{
  "dataset": "single English command words and digits, spoken by a formant synthesiser in many voices",
  "spec_augment": true,
  "win_length": 512,
  "arch": "transformer",
  "norm": "layernorm",
  "hidden_act": "gelu",
  "fused_qkv": false,
  "shared_expert": true,
  "pooling": "class_token",
  "residual_init": "none",
  "nesterov": true,
  "epochs": 42.1,
  "final_lr_fraction": 0,
  "adamw_weight_decay_other_params": 0.01
}
Rows from block 3 of a small multi-label audio tagger, named by matrix and row number. Rows with one number within an expert belong to one neuron, the router's apart. Each number is 500 + 25 x the weight over its row's rms, rounded and kept within 0 to 999. All counts start at 0. Numbers have three digits each.
After each expert's rows are labels from the 100 clips, of 14976, where the router gives the expert most weight on average: "top examples" is what is common among them. Only what is clearly more common there than usual is listed. The data: single English command words and digits, spoken by a formant synthesiser in many voices.
# router: slot weights (model.blocks.3.mlp.router.weight, 64x192, trained with AdamW), inputs 96-143
# up: expert up (model.blocks.3.mlp.up, 32x96x192), inputs 96-143
# down: expert down (model.blocks.3.mlp.down, 32x192x96, transposed), outputs 96-143

# expert 6
router.12:490543513476512484506492510486506488492529515475540493514538502490514477519502502491462482519484535528538539477542525519510495449501504496510465
router.13:499526539482499505551543500509532459503502508488516500503516496533514514510526486503475497509519488481489541485503488465477515492503524529472452
up.0:485499476510504492507501511480489481528503574495497488553523503512471493511488438543494521515480510469514491476507460510511504462504507465446553
down.0:482503511493475467489509514525493505481484480504480530456501544514527478509496497491494498496503449515489507487477502536527516515508471486518453
up.1:514513501527490515489474516465521490546514489506511507521494532512462523499483496480488508490486495495508507490532490530469513495475453506490559
down.1:493556477491537515496542491476511482476526473518514524538487458513538464524552563523522539480489527483491509470548471505521536454522477492495463
up.2:510570515463539487499493489484532503536477515461537515493545499466508530510520491475521488513458534482518521495539553517524520517510464460467520
down.2:520468503547464537528502514488500508475463489542522525519473475521531490480458459479456497515526505507507484493469492522511454474495507487529469
up.3:502458506504547544445469524522492469477512464594501476542462506485471518515515477497496461466493469485565488481543501517498459522490505539463523
down.3:484505486490476438542535477508506549497504500460506559457523475542496476502502536523518496516563467487507487493499473474469512479457500457470505
up.4:502523496486515452545493507525477486451495510500513485499553511500516517530481484488514459540511468431558467510494479507489524525494468464497489
down.4:525439546537500480495496497530515506524490535488548522497459475470450496468519496512448503487509495506468513483496445481529424484484487537502524
top examples: reverberation; voice: child-like voice; /ɑ/; /f/

# expert 2
router.4:508538498485515488507506485510472523514499518493469518504516438500518470492527508503538486519508512460483496452500509505476494481500477458444491
router.5:482474516469481509546498517499436487464504513504467478510497471497524520476457501506480490504500445475509502490498492514509510481499536493487511
up.0:474514523481455451511508488537557514484503488502461490496516487507500487501452487538461517514520524469511523486508524530479486470517515491495507
down.0:516519540515499522503483473467500445480543541508480517458525525485554528537523482500537519493441472489478477462494519479495520509550525578518523
up.1:478520494520476536525465433556468502508493528497496520506474511505439533513522494527485528512503492500473491458503505482495489485489507478469490
down.1:510527461488483492486461512500543551525517467492535475506471490498489527502452506504528522535500515486474485536491483524463468484498465496497519
up.2:533467509460473523527518516498496489537494450493498518479464511537432523498445503512547500518534508474535472483506517478496489483492461469476543
down.2:508541483515496462465525522491485472504469513515525506492531484481455512486474487513518518491525509502499453516511479518495526498473512477535448
up.3:473505490471523485499510491508502493482455485528474462494537516507424513566485505464558517493514524498472479460474487517512493530517462467490466
down.3:496510479527506520456470472466494512492499479530451545532516557500491499501503537504489514480543543473522484527492488479520472507504487499508505
up.4:516523475498485497500452528474466486487479529540496523508487515496513498501480493472532452498498513500538521527511511531465488505480469466504502
down.4:511462471486500474521530495471543505535460560471478504443512484489491551528512482518530515509526476523530531492490494456480515533484531465502483
top examples: voice: child-like voice; clipping; whispered; /aɪ/

# expert 20
router.40:500527488556517478485488521405512481501484487505544466545538513509547513510538511488518483512498525466489525509493522530500501476515525528488507
router.41:497505513521506549494503450518477489488530478492527474503465493520453443528484491493502464490518471525458531516489461523552509466446453538468451
up.0:488511528513489509498506535471486552516471498483471492543470459540510455496490450534458525486506475479462495474513505520473518468472479535504522
down.0:532530465502543499505509520490461503481469518542520499529489508535454554502553455495494480569500539497526469463518472485512518536460523490479474
up.1:502479525517517509522518521521478463508487535472468510503486482512474516533487536541511503472464467524484462488473499483537523498571525484450476
down.1:482538503506466520472467491511494478476441481504569483520521490495473525509555523505468537556521485523518464509517520561471527472522549456512479
up.2:479543523483536507488526572494499522476487497504541495464451514507471523511525480490467482511477526497467471501510489535504458471565544559517547
down.2:525498444513521509477550487497485485494474463556463469497482546483535495523474509480474531527500499504499501476526466499526486528443511500508502
up.3:490528476520488501543544516450480505508546477505531555492531496509502477551523511506534506531500458509490511496527512452469529534486474478522485
down.3:505552458501549527518493510519471467449482482517478499475501495489500493514488518478491457523478493500525508459534476541502499514526493508533480
up.4:560541488554488474532473479562487481459480453511496504491494483497575488492486517496511500545487478511543497529519512533499507489487498501510427
down.4:463511469487524473449543475486543490476501533496500499527488515522512497482495499478512523517476469456486488509483456511511506481520518475502540
top examples: reverberation; /tʃ/; /dʒ/; word: change

# expert 15
router.30:515469478506531490524469535459516458507526480549495497485463479535478533521437537480515501523517482507462519487490503454550526553445493530479500
router.31:507470487475470534490504528482533477486512482530538518469503507548489519481504483505477500505507516531498492491487482473532515479453517546466543
up.29:469505501499522471469526505487519518514487505497504507466495475540489529460525530540472522496510498483468470530498465532512462478478516599490504
down.29:507452496467522511499512503476491475531450516535461494488546516520499473536489455476525496488470497471466496523482528517482502497496459463512496
up.30:526533489479522520530488519453518449508505485517508492488490481515483520501464469502517546463525546488502465510538443480514497483513499537488453
down.30:511524485519510464524489482545484505527531532488522479503515506502489512540489508490504479521504505498534494497475417495510502543535482505506511
up.31:449477471495486522493496502491502521479488460473533530535539513535502551505496538465514490508468507537463499459532431560511464492470546446511506
down.31:510485492504509528516485507512498533496537484486494455512555428493526509502491543475518512538503511454563493499495515529504520501483511511469521
up.32:489491504470489474473542505496507497459502510568500480476508495496490489532543499509504465474521493474534499535483486528489499576494479466520474
down.32:452496542471480484479514546499506473486481505520471466568515492505424551494510455545540474468581490472501497430498488465480504469496492481522512
up.33:499455487475506489560488521501560496461517476541494514532470502515520518512482525504510513531528509462527497501505506493524503509516524465571548
down.33:561485497478480493478447488527505496506494501458507504503489501495495536522492479507521501527559557489485490470503500530522515467507503461501503
top examples: /s/; quiet level; /ɑ/; mains hum

# expert 21
router.42:509489509544529495506499494477493463479492520502540496478525459532511523456479522473492460473548489490489525466472505530555472513459533521531499
router.43:473502515511462512488492466473522507470485495475493502510533456507503496522481470506473507508508514494487539449486500526472491509531503510478539
up.0:511482474514495452451498506514529519513519480476483485500479501526514499476519531530514511465535502476499476534486546524516490442458522484489515
down.0:456453500490478489551463503473505513470477520523517516491517484493499507485470486483485431498454505527471534501497493514495539523463515507528458
up.1:527513520486472514484507505450491484506462505465505525503524525560515537473496480488563540510489521505475515481496524494516561468487531521492528
down.1:501485462534523512532520529506504503483570532502488490494485496486515452515487514492496476502489480548545474504502515521515491536522482474511488
up.2:561500501499492485517525477505459470511480487545527516512490515510486493512516488453484487528519513493474520496506501495485475502486463490469462
down.2:446530538519474501532486518525498502543522563469486485449500488498497515505492480539485497460515516488531525514521483493474509495471502479523501
up.3:488493487492538516454523537498513511462471484505536513520499509480479528532503495491513446512496494548516513499505498518540473511488490501512468
down.3:522513494522481494513528501505491498536497489509480497551491502525545508479543523479474499488570539515513510482523473450444554522458498464495493
up.4:486511502478503511472491503499554523482525504538485459529455550489498475573485479504499487492490482466526489518505474500501526525519450507455545
down.4:527522516489511471500507500481471494483464489551504504518513483528507514463523480483581485502501535501450501523528473465492502497543528536533455
top examples: reverberation; pink noise; rumble; muffled (low-pass)

# expert 18
router.36:515486467484519487466493504546539480517538503500516469502497463484473493488468513544519471489539481511517526518525491490508478501475493533529504
router.37:470505492455535460489490509486577495491501496482512487488534452499506491541489452521513516513501499508544528474547522482506486498539481522501460
up.0:486500439487490496493489511533457513540524457524484507491550504505502499494479431554498522555492509500501511495487504483487484542457473514462503
down.0:514541514498449467502499494505538463499546500490527510494465493496501482448489504466486517488503500509522530494528488513501541489527539489522474
up.1:517520450535439503498483536537513468476520476582488491486502503481490509535484481504515492522530472486469527471514488490492511544538502542504454
down.1:500512483479481509485527488523469476527516510469503484433471503512489523530489467490562524477521468518482524509485495519454520508486511496517524
up.2:474519491508508519500533512540543523531525476470491488508513546514467481544486549517478531503490466476524466512466536493517505520512450457517513
down.2:486527492522489505494509546544474484514489533525525539500494489523474451536504468462516468533449482494474483523516460510511463484488547503478464
up.3:510497494477503486500485505487455478494454519518536548486498513473418514492487511468499489541502501527513487522522523484449516535511509506515479
down.3:489489525511482484512574518514516521527552555464477484494502513527502510457555497470490540488448520457519507485470457460493495527485528518540508
up.4:452486510472521484492546493536476466514493521481489495473512449513484519517485505516501547461502440487514465538464457545537515504492508476460486
down.4:474514521497511472498497481490453479478521450435529490496557478547492516541452511486504485507507535500546514511487510480498550523527514491538515
top examples: reverberation; /ɔ/; /z/; /k/

# expert 14
router.28:490494511494500490508467487490518448480552485514495498494565519453534471490463486516510445537533501480518527495486483466513519510465507514471495
router.29:454473506471447470472555510493529469494499516513454506478503499473551490488541494562494549497482472512501465523574539492490514493495515478508508
up.0:486489515512471490485526456517502502510470530470502531509482537495470450518557536549478532496528471516491477454455509468502532509525524496484497
down.0:492502526501528520510485494500530486453502546489495494490516480498530471507477497482464487518514485508515464488498511523513446495559504487521514
up.1:490559496530505509510478467496519487523574493494527472473518475490525518492462499450469507502508478515532523511512496529482532509481534513536516
down.1:504509502499491541515446503500503507496466523503468517461512571523495541548513509528498504474552512461472538468508497481519543534566478497492525
up.2:441525484519478479537507520501503528509502479494517518506526508494479501499500515488490492494552530519466500541485496485498537483468501497493514
down.2:493491498430501511506538531560519493477526507466494506482476488474465526502485544516517511487482502471540526518506500527579480459493482475503475
up.3:497502462514515474512507538530518486517511510501463477466487486534499505510506517448497496496524479487486509475478510468548535514495532499473502
down.3:499539497484508512444482496529470530516474521524541464534515515452469535517481457545504504486496502527490495497509435526508483477510480518533474
up.4:483490454472485493514506567454511508505517496534471504458534449527490470537477532508437512498485468510492477474526526517557495508485533535543462
down.4:554484503484515567536496478459493501492508516498470494506524530556527497508527509507439494532502462519463475446559467523550481505494483504556529
top examples: quiet level; /oʊ/; /f/; /ɑ/

# expert 29
router.58:525499515495507479488474499526526480498494537437500478504513488469484545475500522475528500480539506492452507493470418486515512520500458480461478
router.59:496524489501530456504528477470507500553492539499503495532500505504536501473521528523541488509523490507472523512456452509478523545485529494485482
up.0:471520504489467462485490500509489500487512522541496544527521478503537454497466484474501486533513502463432517522499543498472494474488467483449481
down.0:479470493489490474494548520487500504527528509517492533470484502487467523527507554518548516471541489467501466492511489492547512457469464489481506
up.1:476541523528512507509478473536502481470496490481545491486527498471463499534547510484438497523516469494460523534434540543495498527541518451469523
down.1:495485497496502534526520480484500498522500504472535544469541503448498497497456530467516504470517480525508502507530513483481504474514486516500493
up.2:500491498499516500502473501443485504493480540485485507524513487495486493491536473544482493484507514535479535486541544558498556514535528520525554
down.2:500495489501519516484517472505495491501526509465437499506503536493483492528486462492513498481486500507483497474491496464503489521462505509487491
up.3:453521511478509462527490506485473477540461493466491505479519473442518531501473477502501555527517502506498541569503470497534437534503499484461498
down.3:514524496488506488482507522533442490495537505499524450462484507552517491500496526474488468528415521497466490523526471516502494491492512542539522
up.4:510468457539554495491463470492525508445514525491523510443518497469561497454516477502478516515454422487528532507538481516490477518491505515473493
down.4:501484506519483489483532564502494514491494507499507533534496510545510490490501484520498501468452538517505497493448499484454512529485490528495510
top examples: quiet level; reverberation; voice: child-like voice; /ɝ/